config = dict(
    model='class-conditioned image flow-matching model',
    dataset='rendered scenes of toy objects such as cars, trees, mugs and chairs',
    horizontal_flip=False,
    arch='uvit',
    logit_normal_time=False,
    mlp_ratio=4,
    layer_scale_init=1.0,
    parallel_block=False,
    inner_norm=False,
    drop_path=0.1,
    patch_size=[4, 4],
    learning_rate=0.0018,
    batch_size=256,
)
Rows from block 3 of a small class-conditioned image flow-matching model, named by matrix and row number. Rows with one number belong to one neuron. Each number is 128 + 32 x the weight over its row's rms, rounded and kept within 0 to 255. All counts start at 0. Numbers have three digits each.
After each neuron's rows are labels from the 100 images, of 14848 (inputs lightly noised), where the neuron reaches its highest value: "responds to" is what is common among them. Only what is clearly more common there than usual is listed. The data: rendered scenes of toy objects such as cars, trees, mugs and chairs. In brackets: how many of the 100, against the usual share in percent.
# fc1: MLP up (model.blocks.3.mlp.fc1.weight, 768x192), inputs 0-191
# fc2: MLP down (model.blocks.3.mlp.fc2.weight, 192x768, transposed), outputs 0-191

fc1.312:129148148126139039122130177055148130141160128056159148157084163179123167098124132144144139123142109109106117058171095121168109163141154129139160081109104138189177185103139094093149158159048104132132210196175144142141129110165144176131111082103164118147102095116132150147173102169138162165080142095106118180093116117158143184138109114103067080185130126159105180143107136089171119130133138104157082075120117129088184139121096094118116098137199112083107158106117137107132126186143165132145176133143111133154150140121165071079151135162090127135153173126090152139095153132054162143
fc2.312:098071146112140178134082153106163157083140099134112167098067178091143145091057135119132130051179101134120108113107134111155135121116101120161107135114120063149155081172158131156143126115147158149113140110150158120111138167174153127125122134067142153112171144093113116120191136145089166063158180123141071134181118146145070096136128200100138072127134156146110178071140170148139107101079086115189111096144121181136135063154093172098104124132165200059109158157150121089180081132130111096149141064105130129067083144142124133095136143083131174088125158126183158144110091133172151084
responds to: hammer (33 vs 6.1)

fc1.198:168173103155121103121111139129067126111177123121141110159133151062125136148129160113163101084094124174165134129212106124086086111104138186107044147086134098072165110088115108153129156135192164170122113120117117144130144140120161114153136073125164087153081148125160129131198172098114119077139111172093161129159161075082078166117132122173231134099114175119143096189135160102083123142161200187106145125121131080121149064129118174171103096110132114115118131181129146159167116125145084125115079131114185198117112163126148132111090160150086079103173150141139166136106135178122136104
fc2.198:176167090115035081171109149063198072166172111089165134121173157114136097123117070109121101123128089160145087174111146123146135134106138128138141055125162131094100118122088154154164157144162098143095173169054130134123153130074135128150112112136135165150111104125162156163131188121084163121081162146167135107130143121114160130109111150105121166132079115125158160172164090158153099147128099170138131118127131084129157072114127151059123096102095081119197097192146052145150100164091106113122127072135205122169151108089158128136203139116114162067097135186101122106176158106127113132
responds to: light from behind the camera (59 vs 25.5); blue object (54 vs 15.8); teal object (34 vs 15.5); its colour: blue (27 vs 8.4)

fc1.124:170149099079131112087157171108129139173148124094118138137117159114124131141209136113152133105146141063119153105111077091138145141185145121134199148149150162143124131119123163173089153202000106118169106129185134159192136113156066130132082122136118142132097109105129092123097075182130071133116144160122095186107145177118170110099130036101061100115121158113119157103120131092123088148180126076170115127150172114124103163134118184122098136178150144099123154064136142150126098162153189126138129173114106118126151166182139078101093135144113127145125118164156183152111144090093132189
fc2.124:058147132127104110167122165144192079096096135161146113096089122140174138142129100135115114139146147175102129122133134125128145123145136172143054128137107110113124101138076073134098098147176128173153092166082094127054111159139149151136138174096099103166099152147101078164160226096109189127150044117123145144122112085162112117087141157122222178131170133154106131194137094108094124071139134191141110097123116098137167107094102070120122118120133146114137209106092106116178133129100145139148106085107161158143096097038141108132143143113106137109117145161125047119111066159170129083
responds to: hammer (26 vs 6.1)

fc1.278:127123136147149108121120116108041119085091134199099137125109156093141180051135121157138093127080127157082091070133071149150111135080100169111119154093076138139131130126139154110161157193185135121116132067147163111113097125165094103151126105100158194152126129157153130159118140139158176076131038080075077130059114123071157101159122115180087169143139107127103195131096102139185126134136170144149159148071140139117106180181141159082136115103144186086118129084158065094143098102128101139085130083154110100115227153098178145113100119132123131167090131144133115148121136136126112127
fc2.278:119119161169066136084148125125151146095118160114196133161147076093079144109086126089141101148133130097173118069166155116151099156184102120080115107127143083151104193137090095104121123105171160105121117098127145118181152129170094166152166131123142093132105150148183067140192117115108087064109124133166153095142108103100163170062178107156100091121106086171176119137160120132109115100160128122125131087155198153137110065139123140122135136083104167150124199124177199091139091111071087108166063118102140095199065118125144142124149114109132142129133135124114120029176121084089114153
responds to: orange object (36 vs 15.4)

fc1.24:136185133141137209126167116086136116157135169142091141123055191139139131077142180140111132153103110166120122164119101116178169172171171161088086142078144167104090096145143124063143136072088099102104141075141229091092132142062159095112118133112182115078082109222111151159139117103096126134105136146107081087083141137119113121178129135121152109156119103114127108182109135170161093126146122157169096134090051144098130148155103156132162047087131142140077107218132153172141103152100124175174172136141129133147119132118109137148139081095092132131134135122142157110136128132107176167
fc2.24:156117100114101108173155111177148128099121126108065067090143142117143134056115123123142109115113109138074161178094131080131075123105116179092121126129137145085170104117185168134158093097108151155070144104165137145068130136153108142085102108081147163159135134135093133113062174106106158184119144089113145134196150155153079148112121078096087120173150169072111069103107129117103086111120151153104114194197089142127145220110154107173119138076111170134138211179099103146092165174083178183114092105142134133158091125097062121131141089125093144119131139097110086160116142121135095164
responds to: purple object (41 vs 16.3); its colour: purple (30 vs 8.6)

fc1.523:153092115165122197158173174149111145120080158156155091108106155168177139121142189124125183135135171068134098165163130137202109120156173082084159109069123105182125167122142153162171065140104134093109080114116130123078167087096102085164100133105131107106155148135080113118098118167129122173163087129109115108070097163142177117146145168175166121164061126120138102115092160144101056095164140099183165088089147119106124143121131120111179063141139154118107085122171095164145111146100140185192128153155104130119113089144155136093098113157149091142068187139180084105101110073095152129
fc2.523:085111128127152081193094117090178064154160119099120105159159127148107134124090079103148057112086127182140187119118166133089165173113145134107095158141086158112133139174123118091105171158181162135133151112157116101166080126153166119062111087156170138161129134164206172177116127077156078113149122146123102178155192096122083136128114076092128145096106198140147166158160138113153154142034136150092128166156069118176138103175152153122082142077122161169140119156086122129131144108116124072108140109126187122168119141087124123153103175155166187123151126162119163202142096153143121126
responds to: purple object (86 vs 16.3); its colour: purple (56 vs 8.6); light from behind the camera (52 vs 25.5)

fc1.308:155031109133171184114098165077121160145147124149106115124116175184108156076138157153100158066149100118121123118143122113159172167134147150108114094090157175156125139135154081126191113130101119110090129109145171123132112098095097087163193229120130129101160114132154171164166101088119095117125114132080062115073087082127128137168100170149137141146101134116114142139109113105166106122168151181116095135044114199120098131139095159138124123110113149158076099140166092161089131175106158117119147122143105137127117115114110089086128056095161124204097174098127195086129140057120197132
fc2.308:094093146148125089118210117159171097174137116124057076134177050079153122112113099109138059192087136187115179116148099112131090148167112114131140151151086158135106092098143166113096137152109136125107115087157147079123141099155133158104085121158134121172163135070109115105078162112096131141147140140101110146162140148134097057157124116179130158089140108132103128128155117142173116107042106073090148131122111104137110170045136111159145134072114150137112177129100151107126152167124135168174136097132098151181099158147141166105100184138137164149183072148156129126222084203135103099
responds to: light from behind the camera (64 vs 25.5)

fc1.128:093121131093175114121164113193160146120126149101126134119114139117155096113153154139100107149111116072106135079124139149152106132074144162128108148109128141120130121150143149132116051116101108050139181184129199126137101142116050096156132137094143129123138113126160080161131156141156131202176132087078102115143142134191120121161110173121137195140149170144107186053116130123202117099076095163139151125109130117148123130102113147122186114152156180115155141169134070097115156130136189153129158163122095128209102063109098134052125114157170146180125155080130015069153139152114142143
fc2.128:168159135155121110137157194125097101174129094075159120101132154120095142163214059135135124151099163185105172153201110125140179160114164133121132120126111164145094200124122163145159120145145135159118122077106172173154119142131148118120129121110120162167039135114142156074110126131089155137094135137138150190178108102142143168121154107117121115122116132121128153141094139048116110146190178166127099180145137107055168121142139154153123131105080135119114112131181138139152098185123116135103105111133181150121144120165137148151147135093157121108138059225096173110000142094144142126
responds to: hammer (32 vs 6.1)

fc1.586:095126091121148178120193134106137102112080130088162086141128140117029149188171149158193132139144142099115080212153100119111148194126122095136141140124077096132119168089183151156178089127123110126063147158143152130122127115111152084179109142156163151130150107115108143095127151142164090155108074128155063116066112069129108153180141120072110181134150131106160156134143076176151154108126156152111134150140137129122111191157116096140119176164178151148090141089127160112136102105101124145143174083101172102200190123140182123113044152088144156125140139135113153045106130104118090112
fc2.586:115127069168155165142152073170116100142091101157127140158090174167133100161146102229142151088163161102147154160133091155089065138135140029071095098067095118100174168067110166187096106101130171142092115139092131152049127111105121101177118143086082105145100054103129118100122131152104153166113134154151096123104056173086124116148177158168135127167114095118167177133107138150159124129194151134143197155100115126118153129123143137084098099184140133122130060114184126144152126160162116156114148126115092108118157132088114177122158112120120117168152099096164102086111107147143157099
responds to: purple object (37 vs 16.3)

fc1.180:126099188119137108156183123131101068190105087137093168133106131160131153111129158127118119111145119125136160157097116132188210146106107129155146188101126110134123196095125109078154158090140167143092095121155121143149183151153084162115104158109086129113126175114142124121162166089135057135118197104149119143101139078188114079146113147097139098153112162190051121128150141113124130098084121130146141171112083155094134105092088176167119108157203140173049139174083119104118119161183154157116182138132190149139099171085082082153133167122159121143104151126094157075154155072094137067
fc2.180:113136108146147136127116142082133116141170109122176113153115088098106131133080110130144151162089170122115135113137135163116136121115150173085192138085073112147136062132095150125140134097098106086185146095067084154149113139128124092134117171137162191139144106136075126101047076128111085118146084106150159117109116191012145108147109115143156213099159086220184155126062101116086105128152104118130153086117160123147123115099141162143176158166045147177153129113104137168098086089107142107160111138155054103160122145117118181086081135121110118154133096121169141098134139134120198145
responds to: orange object (45 vs 15.4); its colour: orange (28 vs 8.1)

fc1.42:148159152139131127146132203091064112130110105125141113144133147124091123158214141149152111050111199178138125180167153096177148157125119154074129165105154099131153156095151105123133164152161120132086110077149145145145108122150157120133074091101093122162099112138148155126190159126121077109137115232076166130146111125102116104116067067149136185124086163092125092205078169064117127148198181108103137110145156116099118091159120132202127104089133104119090114152164120136131142147139168111074065139115166169129126161124157102127080119136118038132142161152150132132148161146140103164
fc2.42:157107123100075115173152123105154082115150099099119120143178186140130150142128106104181141104170090187183122172104194073095135151163145155131142118118121111126117111169111129147155112201152088141158133068110126166153099130179137135120117059163114165140096116088132138145118125128146129101105130163121206111141179107120166163096164106092101127130089109109130200110158139153172096173130124166173149139117143104111182084135124140104110194097065110120204106179141075109157167132079077084089100138130157173148148166117164114115154162119097173075063116172133167152209183097122094134
responds to: yellow object (47 vs 15.9); orange object (40 vs 15.4); its colour: yellow (26 vs 8.4)

fc1.531:113124163102177180136102141135135136143116111182140113152092111159093146082168209112169131135120168113137122107154092078126096134131152108070065171054150174115088119169214085148086113155095186034111136145118161144126124108107136164124123122126127110158126054126152141122159173139103066083141128165103140138163091100101134101171132147112164060134098176120144093099068144120085137176105125114143097059120102114111097164135127120169141138148158130149111090156113124154055141147101112158100155118128132184133140138160086166180117153104143101239081152124076090092123137132118099120
fc2.531:135097204175134161086188091129179126162123106143101148108098141151115115189060146067055084077169099141097131099163118118151118160177099113151121183061124071140139101207164120134107099147100100121119121136132129099139085075169115109098165142092086096115123102110122096101172095126152085117105136183101156105131083127162075140091140101106145099117109171167092118098215073102138158119091135129167131149130120149196154078109126119130131106128202139181136087152129152090131206154149102101117095145101085164133112149168108069092137113177140163135157149083134137122090137157098120146
responds to: light from behind the camera (51 vs 25.5)

fc1.190:134108130067188086177092106108141144121166162105152127138071198159121115133124186107126141121144142116153172151171176102107116127110156143135162150111139127140161198073157087082147147128143118128101174132172148162141090174152145147116081080104116146152117108138193123109177158187098141141196149122140156160136101116115162170096096099098118150049169142132121159081136172119098146139104107163172163046111147063077161101121134144189123131053174117115170134096096096087133115160098141102154141187113115153127115142145034095103099150127128161152127219104104099120137144104083116121
fc2.190:103118119125156124106176086172116140122132146110083185080125095149134143171147109112065184146115132095115147139111127157163089124164150103125118132114107155136119143125140156132144095151110187075100100144141150119143157072148137069106143177198114085058170124127104127151035136132109056134128167087060139161108144155169138097105106084092210130105107081136094137131122169057168143126149149064084146146111108152126116113146145114127111116133106147210126112082126100120112171079128142181117152129153131135128066110124168172169122170092167116157083115080185135155097093169219135078
responds to: yellow object (38 vs 15.9); its colour: yellow (26 vs 8.4)

fc1.508:114088141171196157165174108128145146141105116144171127166147179125096091147110134124088146089134182122142130069168085139119103120183157063139154162118164128185125147151151115092116126092153137123124115160108170091136110151134195137158145172094096067065122100106195095151142077113192062173144131141121125122093050095177127142151155107112121132114109163173096172117140107128150099209156172112146195148104170188107084066098141119171110134136145118123123116147158165088171132120092120154170103130171123090116188143096112104098116185120137151206149159137112152165110157145146194140
fc2.508:133125119146145154121130112157102161140124134163117178100061099143156179161096191189106177109161108103142090138095077119116091127120111023143089105063185100162145121104060105120144133102099045070101143119151164051100110097106171134133139143126156121091106140166143138136178103080163096123134153167119130077113150095134165154167139140111143088121105144101159105155164142157148135149187117097129175105118138171120078095180100146075105098097137102166086132155140177109172129091164139129126165185183102088125111128123137150128189118206111084155139140177113131160048160117121121124
responds to: light from behind the camera (52 vs 25.5)

fc1.584:138145146187144085154164212124173111149060170079207095157102178095110164156103147136145071139141160120133148144104087141111134120157177125120121059094126142093130112112189125132217114141179130112090098089110156118162143123140133118131068105083117194163140096113169119112114085137091131205115112160109134170139140173146119082110175072125169132143156124137151155159062152177145099143167141073106131100100145164071167112099075159153100106098185127111125133175148120121154100109139094121112120175109116137132136132100116162041110083077124150136141115099095085133112166164090182128
fc2.584:097090148115131148108079113145069166059177100093115173138135119116151099080182166150131144161110143107161080117140147076053127109089128178157115166133111132174110131137126102150071122160106121126142103157140116127100155123130121111116221169162115093093114130164120113152123135148177123120113146108156091196095079118122129143148065167144153122131094161115126104081137087099140155142095066135149110112140132116139087109122146085125194175182084116141152112070080127143139164118147148089126130065189133060138197143154139073221078171155120083104170061137123126186118151131128087104
responds to: orange object (38 vs 15.4)

fc1.386:109100188137126157170134187062153144113141135120140132126096150099118158156110138110149110153129096039108128171158068108179150136131063167091128140107151150117130103164161144170157166132126136172105120092100155129173103124176079103125140158157076083114144129140171090069185130125117142153132131125165115166104129075111035120143083089136111062111133067116108170176112161109137154069156122120129145165115119176144135114138113082167104156129148182186095094128148092126141099084160122099130112134123116141153174183169141076166167177082115146147137135099051095093115165138160230110
fc2.386:155144088175133120208130137102079145095069113170121179063130168123117129150162157111157178142111147130129084165105105161094037150154154120132103136104141099141152149128135147093123060052124075161140155090155105158073141151053120089129199125095104157119136083122135133138128100129157131139134123078097166147116139135126146117084207141150136133171174087140114129135087143153124050128163124148167176107114108146105173102071171117173140076130133108100071105142186146139117174125124071139187108148112115141136084154092145114110079136136171121107127208106095185115100169129081113095
responds to: purple object (40 vs 16.3)

fc1.315:162129123117107167126066117101159096132111169135113074076142147132092144070152140161082079097148146138150075106119140084168190161118155137110160119128089127081082163087089118113212102191149160124049127125150172111081151109087139091060162111168179105118091138112119153083137098118162113150075072131096129156084152066151111130159133137175131143134147130117093118125112073169145072126160134084131147153074134112108126126157057124143147096099152195096114149191131160122124038129121132108158148160117086154139106149177216138175094114116137145130107181145131144149117131160168101138
fc2.315:189092094109142105199132122126175106101185100142185091084104153195200161096108106136093110163115132100155124135141142139121070137133150133117172164137087139089107124146066112156121126171132088113098082092150175053108168127058072186109095126129090118111135096121138159098072180105131139076093104107163171149169145096137100147162123062092105149158129130118119139065136181154128120108154163115116090174122168104103153081130114105155128136140104163138183158125133139097154088098091172092128161166063111126193105150149110163172158128119217169128124136150143136180075131150155127115
responds to: red object (36 vs 15.9)

fc1.239:174144111142126130115168144095051070127165091085093120098120159103135146166113110147101097097097171165166107164167149134073138110120176121071157118096127168100155127133137126123127140108140157144113122121189122136125135124125194101178148107134135115165124094173176096110165229133135140154129165174069145098152155090140141131126141057209191155095100227106145119157123145114167115079117224103119130137098176121132138084151146111178146067106125106151107082153137164142158149104124116141109107075093150162160165082110121120083089160134110086146130138110127067183112184155097107125
fc2.239:158139104120146083151129092125150065155173123102153130157211136128108109127108063143110072128115101106097099179129149093124182165127124104140066168089068172096096143151079130116126174163148062085121113129090107068139145089117164140079079125181064186145101176115129155148123130059100103148117134167103149144125157081083095173128125167115140146143085107104181144146171133162150154154147117141110145090139128068148095117099165141097143196104112083174198087151111135092133166140127130109104084103153157157156136140081155131172155161188164169099133066167089147129182094131117120158
responds to: yellow object (52 vs 15.9); its colour: yellow (31 vs 8.4)

fc1.306:076098122049149101147118161184091131159051147148141145142095069127135208129068174138165115156184103138104085161120116120107069121105122134085133110173069124155141059109121104053145132124094183117153134127090146093111078107172122118165078189136190063143125113145129135075099096147153134142183111131098121081134131139108150144164101137149097173169163150114100138092080163120192091128083140149160144120130074126097136102099106154094117148167195162111133122126144082125119090158156152170140140092142215125164119120097173097129136132121173171115107170139122131130128183177132141151
fc2.306:157121144183127126112197094123175101101159138136136128117128137142101123078175126128127165099098155103142144105166127051102158127107165173157096148094164135112098129123122168125108136186131123130045108135161137166112158129104169153105127139129096086152139115085146089178164170124192116118119079106203122198125144171156091138136193165144109098096081085162124123147136119108048162133118135175086118162113183154096080119159094120144129082091065104147201169077171179068115139120149142142140048179117134137131123176096096113109138088127094106153107091069126101101144080099102160166
responds to: hammer (29 vs 6.1)

fc1.727:051174203199115105094167069144169132177124096129089116144103211092084083178073135144158064175091096133168126070117093171133107076077145101123136115122095154099127154156073129126138170144121139175130107131174122133151103063095146107091102112126132086122166145077097125166077127169150154168185120122119082130210214153111122126087155102178132152105120131115149077129093136143122120220117137113121159145123123097148085091141116115156120102104125119141153130152158143163149086131102121154056086162130130166150153131128104157136179138155152096153144129166111111114124150176127117154
fc2.727:169128076091102171160110152092162126060179113110126196124084140152150148141090187112062175098148147090173130178119153104162149150085145141114122096102184101174159077180140113161083122137156129105150165102126120155093154196117075132117115209069136123163183151153107098150104122145079105096107130125167133142074052074121134085094137168111146098148145146110165119177128131143128118061131173170135134102086139157128217088160099147142097136142145117091089041093130076168128126127128095128155137120102075066082142104123109170136105117102124151137157130144113148092088129119120126115
responds to: yellow object (44 vs 15.9)

fc1.735:110140115157138208070139140111077097115088126134093151124130128157079118135205115197164112130121156110079119105097125143145132176184133061126167146088074143147140199087105112129176078172123165078133070115203170128092155148140134101184160163140146104156125062147170194196102129175144133126108092113144143104071137132135121087162173086134184172128106125101107132176088143134153082121172131064123125134103136140152102173135092081153181095085067150174112148067122118116177135130133169128076119152150146182123149119139145133093105127079167124129116098147154102134111146091131124116
fc2.735:129128137099110073147083148137136134135129131120111107063166092108117136120114117092099139103058138085153173129039142088113108148164126120135100125150085171086096134146148162131119163177104101195136129120116032175132140122170144115073132090190165118150131163076120144141112099128140098137135157079085128156103167161189126136147092092190135145148135085159137115137133122079154123138092148094123119080145094138145129142153190141093166115154125099173131107108136120117087134045148173116233154060149101060165066125110103141132118193179145154106160126111127133139186103080146099079
responds to: light from behind the camera (52 vs 25.5); green object (40 vs 15.6); blue object (40 vs 15.8); its colour: blue (27 vs 8.4)

fc1.680:092140076155129163101145114139127128150113137116132083108130151067100170126090132161077164124158131213115124132102112082144190106113152092122193143153085135057130162141148128110153143132170112148142161160108108132151063114093135186128057157127148142138107147158112083164055135118148135164149142121124115177126136171086118076155140141145161125146140149067071189117115108181166141128170153104142103109140103132131030165138082107092192115099159113126144190084113126188173092164200124106165107095130158132152109109164190146117126133192129123174100126134169127075111120154091177179
fc2.680:119139131112141116109110143171108133177140132087104094145084127107149160128058104166096114112085098156079146116096187111134167137101156114150136096124145182109149147149092166106107068081191142146059218174134147080133077183152197162138089120131109168150096099106142104056121152138144171119067160128089115130167129148111156083170134162130121136084159160102115145164123118203095180127114122077158120052136151112146124125130085165108168110122152148114133093063139102165140098148066141094081157080162147104112088097113192156125121079097107103157092163137165110144187154142143175133
responds to: hammer (34 vs 6.1)

fc1.397:109105078124129121131112167176129142096132119122143086186064127136170110149149178126142137078089175145115145127139117143191124145168144107147151137108146111162157142104148090178132051154190147080084097121198151152116148172104102184126079153076167124163091061138104185123086168189135131125111121156092140127055085120095161080121136143101173113148124130105103108142131144129095129132171106140146063107121096133064181187097189147166170124107126137120152142076156095106166135151111163164130177163073198091091140108123149178143065116122142082123130124150177081140085125116145069140
fc2.397:079156150163133158189138116138149146158087134147122102083128153111079096138168154085144109166115083091153088127151195159095116166112101156170069094173098115166111209174152180094129135108135093171137117106127150153151099144127159060125150093199171104074142154111141158180167105131186142142143100122153138129091150146164112136156147102198109130099103118145118174161082081144105079140064124082169185098153109107134082108116161106131156118087116128166111107226102102139105133099190075153159120154120122143081144134125153134030136177178106113133124178152127119125139161107134129146
responds to: purple object (74 vs 16.3); its colour: purple (51 vs 8.6)

fc1.626:190119171113162121077111112086169097168027121134146140186141104097073172125158141115099090134131133143130117135145155149122191131119161185115194190124131150104102126084165120037147117139123112080096168109102160088130106063137121139112181196089130118105094176148150100129086164129166065156115142104114054128156109108145117089144143134091124149175158113161114162145121091143142143098159133140063159147122093158139089146170060115162081099145133160112079120168127135107169118111097096158135174140110100132176167115126118148116081134103170114183062101098114171149110071155124162092
fc2.626:075088118145128118183178127144133154087094147143115089078109138113162132112123117080136083116155055122157079112141151089095165137065165076147130091142153128083075139222131140145156158147090105149136058117168099176123135125115168153173119080175149178119170117179075061154140092144117138170129141096179199161112169113145170116150094162162143151103151117094109124048150129125150097146081072140137093148147154141113171105104126125106176119110169105148141117139123091101131162089137118129161145183142150142101091134144181151086101133135111134047164146112159157086167170110152071178
responds to: yellow object (36 vs 15.9)

fc1.10:081078129124131133122152141123134114176129179143117087158103145180131162106155127186097147132115108118107033131173154088131125148128148134152181112115188137132078083165135088145139125115078132124158113122137119134225073083055110087108180173113087115138107079180196077143204106143149171117145155082144087133167091108170156111101131126110126163118061130102100138156170106082108122130129097143099131114132174168123093136193101132154132091113153161077104085117132054104125120168107145053100109139141156095137076154079190154154099109140134136145190160100120082095121138112130139113
fc2.10:118133150140086128157144115151082138149151253116126189112082144187098125088170150124132151136115135195138065189142136118189111170135091107126120160112146095053122132139078129153168091135108087146114166126169123167180048140138123076088143151135087128104133122170079068174140101142094156125150137129112143126146147098183162120099170095137103136094119165126101142112116233129082130169110107134100117121186156143129117155126088165144183101145131085136142099120057100127098086092123087142166088132116078132168113139101167111156162104122090142112121162159074104104148083147164166100
responds to: light from behind the camera (56 vs 25.5); blue object (53 vs 15.8); its colour: blue (34 vs 8.4)

fc1.53:114081123164127111093108129118185116127125131176094129105137086167184104103057176134082155124174121121110175097080050122105105095159118058132128108106113143159196195136110147086145124139077186138121173153100141116100120157111182103161129182151167133084127100124141091115142081134124102168093156126117099140136146121084092098168121088138080123148139120128159172054125115105094153159078110130100156187143126183118116189051104153087171125113122139093153159081143173095137129120123145101159104161171078074105143104166130143083089105110143126182077135149120103172068177148123087181
fc2.53:119188106111094096125138092180131115132137147137172133144175143069162093115165112137148093130085164110128133093065093088079142101144198154144123109090095103132121107146087116143137099141122124128110112117155156140110240092155167154166131085112124105160057128117163111149142155109111112117129116108135073121141194117139148129092139211130123118116127117127069117235143147146173112151113084187132099144106137142184067094176096153141118057107108095139141153101173125082129100133141148141090165155102171201142110130068120073146155180159138137083147120144124095114208116160124180151
responds to: hammer (35 vs 6.1); black object (34 vs 14.8)

fc1.94:154086089107132101060181162156145130149100160085155166187096113120121147100119131154066145111060074130112125177136105089190137160115103151113202096151158140131084071203104167163116076182139122111121120097123145148139160101137162133066132175124144134078132104111126112100140125112134137114092155125100092137059103106083128088077094123136179094149145152122082154146159092173154144101119075126139064096164119141098174064131149138144157115091194154156093129154099098157063113146136110140094116115171157108195127141082169092191072067179128095126100154131131106109127125113120163153
fc2.94:126178135086143125131094101113116130108048170173112064117141132139119069176072173128137147167122086225157076143115140171098087149135125160113102129146147165141175105150134084115158122095169212116101175101074077081141098117066114160173144116159141090185128120152167143165091169167119157131076108127150120071162102059170124144139108090148101115106129131146142137180133125114168121133153130094068097151175088113123111123153179087158089092161119071091150189124124166089117148162123119153157136136170180124127178116121126093105166112175165161135124146083090149171156118139149164151
responds to: red object (83 vs 15.9); its colour: red (55 vs 8.4)

fc1.402:078158134059107123085105184139066165145157149098141112176124126148143167154136139141181074123146188148079139166142068141182099115109106153098154091141126150141151131107121128059167151151050129139112176160098139113107131132098122136144139154094173119107117104144128099096136116176147133130149148069065131152113133136109141165133105096135082123176179160163108124148047139089149131133156103155126139142113087079080109102137092127130115138136132138124138100083142130120125096220132161199141168081119176152166108166158151063103099155178159158164092216104110115133108204194142084162
fc2.402:097122084139150150140071107112181173126084148187126140137140138116141168097085147122133109119152165156061099170095133156156081073140155145190167125136096119103133119206111104094072071157138150114137147084092109073054091132172092110129129147109132120141149122158086147090106158174096154124174090137115094065148169163141168088173145165114074132169115129088125170130159107117157167099061072153187166131132089135145077127102099176125085152135131159083113094173119099123105148121131097148129180080127087162088218098106100180130119123125149140149136152108143182127090135174163150088
responds to: hammer (72 vs 6.1)

fc1.703:130109086103122138065116143129072065105158144170107152106106124157110094154136170131133110076145131125101155116122123086108180154095173115133202068116157134120150176106113089160173122144091170166153106152168143144081157169173120102219123155135126092097101097123161077080120122045136172157140185149113100054129136131133131111141077059156109136113146127126116156159111193140149080119163181080113068119092167156096097118160125147117074063151134138104155093100182154102134102106081181113108125164145104164136120039157136121122143101098123162122110136126153102162123152068140185118
fc2.703:100141157140157114116100078140112126153142125079109099126163104113158177117117115131136116129096121089123120133134115108140135121170098150135073196107104118059038131152124168083057189161096148151123108083115099125132133126079113102115118094129096109123121167148088148156144191108100102085111108153125146164143137116114104151124142157146150072134062085149159126062146134122130143105117109166146123143163074125155171109121203124148169132189116107146139103113158124125102115112211133122173116091137145063174129217092107187201109180229130081126150071103192157130161084161122121111
responds to: light from behind the camera (52 vs 25.5); purple object (42 vs 16.3)

fc1.699:140099131088141135160146187101117067151113079048131135149102134096126154141113155129183180124092143167114044160123128117106155184124220151170133136124082184113124144106118148120145126141124224133091086097143158108126115142064112062091107166090183096113114144142094138101128155161195146148129129172150069100142132126158160123193104104085151103145145162142100118137132150176130132117135129128079095122165123136122105202132042117117082117150167163124070055155113158144148142118193152097088140132095149152149062090099142099151128167095119082142126141145095146094124141125102089157
fc2.699:135093168191115152131155059094149138093099239168153119120119112143144071101127124183120107085170118068137167160059128154123104139115112116102187136122141121126176127074108070186119074106148123122141166111138111135157107080116164137107122135116081173181140110108204127130119085095151114143155136128145112171125124149068095149095162156106080171140134097119119140158160051116176123117133067127124118122106158052190177126152144110146112129168141185140120160098110061123126099165118097161117089089129096131134142154146158073147162101127176173129150158109179111116150077164076139174
responds to: orange object (42 vs 15.4); arch (25 vs 6.6)

fc1.520:117132119112099113129166098156121122147179142134142146106134096141081153149060183187072150131121127171133089153130102176181205136156128155124159191075098177130123151096106075125172129147100154145080125098118134116147098112122134111111174153167118139123119121103133126125167155122105161109134096134123095144134140157174116202124084142130206137146165139181131209142083095175179119171088112053101124132101134083114119127188062155128124196102132138057061141113192136109086067146110131119129070061123129132177125163116122088112132110143161136176099109110113125158119125067096166080
fc2.520:109117094141160124127166070164079126124106099105116160107143123105123137127111190093095175146066140132090090162175125183143123127200144144120149125072079166163134129098143084152146123145090156210142111128135097135192138078107110146160135135143099137110155131091122172124166199179111159101118105110135136207113127095134180118147117132119200226132135150117096134116139123202194150150138104024114093168128106111108135141149134133149104153103069199101108135122151139106128131133079184141112143118060113081112159177114078100141138086128147123166097088093130099162100106154095133094
responds to: purple object (42 vs 16.3)

fc1.385:118052137128122158093071164065120144129093179169130113059144181128111189137129159124124080126095099117115096083113113153175166144137119161120066129116122133069121120139122123132162138087154127104110115065106149107109208121105170071178122097098181113126138132118185130113119132131191097115113136171097099120028147133107098126108117137119101082124131113065068185133137076189176069061158131122099138150124096125113125159147101140096167089126110130120104148095116147163096115136182099123200118119138098110157114173104100152159097207145186125128140100103077128096098117083140172111
fc2.385:097069074176090097122162127105085175129057133122144095096097148135112156136152137178153157123156106110159114127155116132145080108153116142147083128226109155151100165181097145148148106111174130089173126145127082087160127125155107116154133134182111174183123096126152091119102066170082132169176146149093153034137121199158143116182174066145063140162160141058112156133137130167142083140114134105126073124156102072157108121117090119084103107117117096125174201139073105185091042126139122153121145143128147132158124148097128116143143171127188089119108121095090123161131126129137127112
responds to: orange object (38 vs 15.4)